A small model that predicts concentration at each pixel, trained from scratch.
Training: muon at rate 0.0019, 10400 steps, batches of 256.
Rows from block 2 of a small model that predicts concentration at each pixel, named by matrix and row number. Rows with one number belong to one channel. Each number is 128 + 32 x the weight over its row's rms, rounded and kept within 0 to 255. All counts start at 0. Numbers have three digits each. After the name is the row's rms in percent of the matrix's.
After each channel's rows are labels from the 100 images, of 14848, where the channel reaches its highest value: "patch colour" is the nearest of a few named colours to the mean colour under the peak. Only what is clearly more common there than usual is listed. The data: reaction-diffusion patterns (Gray-Scott).
# convs1: first pointwise conv (model.mid.0.convs.1.weight, 192x192x1x1), inputs 144-191
# convs3: second pointwise conv (model.mid.0.convs.3.weight, 192x192x1x1, transposed), outputs 144-191

convs1.128 042:109138098116065191140172105128139130126210131134119086106144098162059095157169138078115116149121137158179167124191156094148114150099093130094141
convs3.128 045:134122097124142117098125063140118145099122119159125057096150088135156154105096122129130072125046120135131107211092097117105051129180115136103104
patch colour: black

convs1.64 131:125134150120145177107111147159174136138201102095116117122127113099142117130255120139149136113112136122113149177000189120114119086173118192119135
convs3.64 148:124124123153066172140150120129100110168153136078097108141128189175157113132089138104069133114121142092104123139184061044104118096168077087148130
patch colour: brown

convs1.127 104:144094079168117211106158126093126110129192100098127098160119134129127094157112129132120085144169119195094108117020158121063186136125179185081143
convs3.127 115:128130140124107110114096124117085177146110182112111113161134101110080144114153139118067188146117145110129161192125199117134136121106162101175114
patch colour: black

convs1.70 098:156090129161170151150105109148133144119201089084146107134136094140097148131152154104120151153126103105152090148102114072152152132141145095127151
convs3.70 086:135132155133133067116170112152138154158182085132142098133133124115136119141060111125129130149132144183127150151089146134145111097138119136079152
patch colour: black

convs1.117 093:116106175099182119194132086095101123095000090099149169158164132123142106145105133128178102146119137182047138158190126100149105171128151101078125
convs3.117 082:145128099101135141163166125125110123114147134132147139146112103100102112137206107162193131121243108122121134056084111085134160165134145084165137
patch colour: black

convs1.156 038:131080111067115157143131079130128148143041095128152133122126093140071132126206107155114112158062108155126105151136202118171132066112173111156118
convs3.156 033:132124108145176142165086169174142089134122193169099115155142138157130045098175067167151124102178132145073162112141070144129151181082115067055074
patch colour: black

convs1.149 113:122140141157069132097147102176126182150162107133129124104106064120160108124086119107214087123143140152141130119064145093090154149144129099212111
convs3.149 098:104099106118071146069133085178176129122111077155124133163156159151212063178120113126211120138106136161113076121175167113092114046116114127158113
patch colour: black

convs1.154 068:154096139099084209053133090100109116151141089074154145121138075169135096132093120121105090153128124189086088137083139103111170109136133170110081
convs3.154 054:143113128154157128093144220137056164151151174085111100144123118122104148084140141116115094091053173133148152121107161129163145161085080141151132
patch colour: black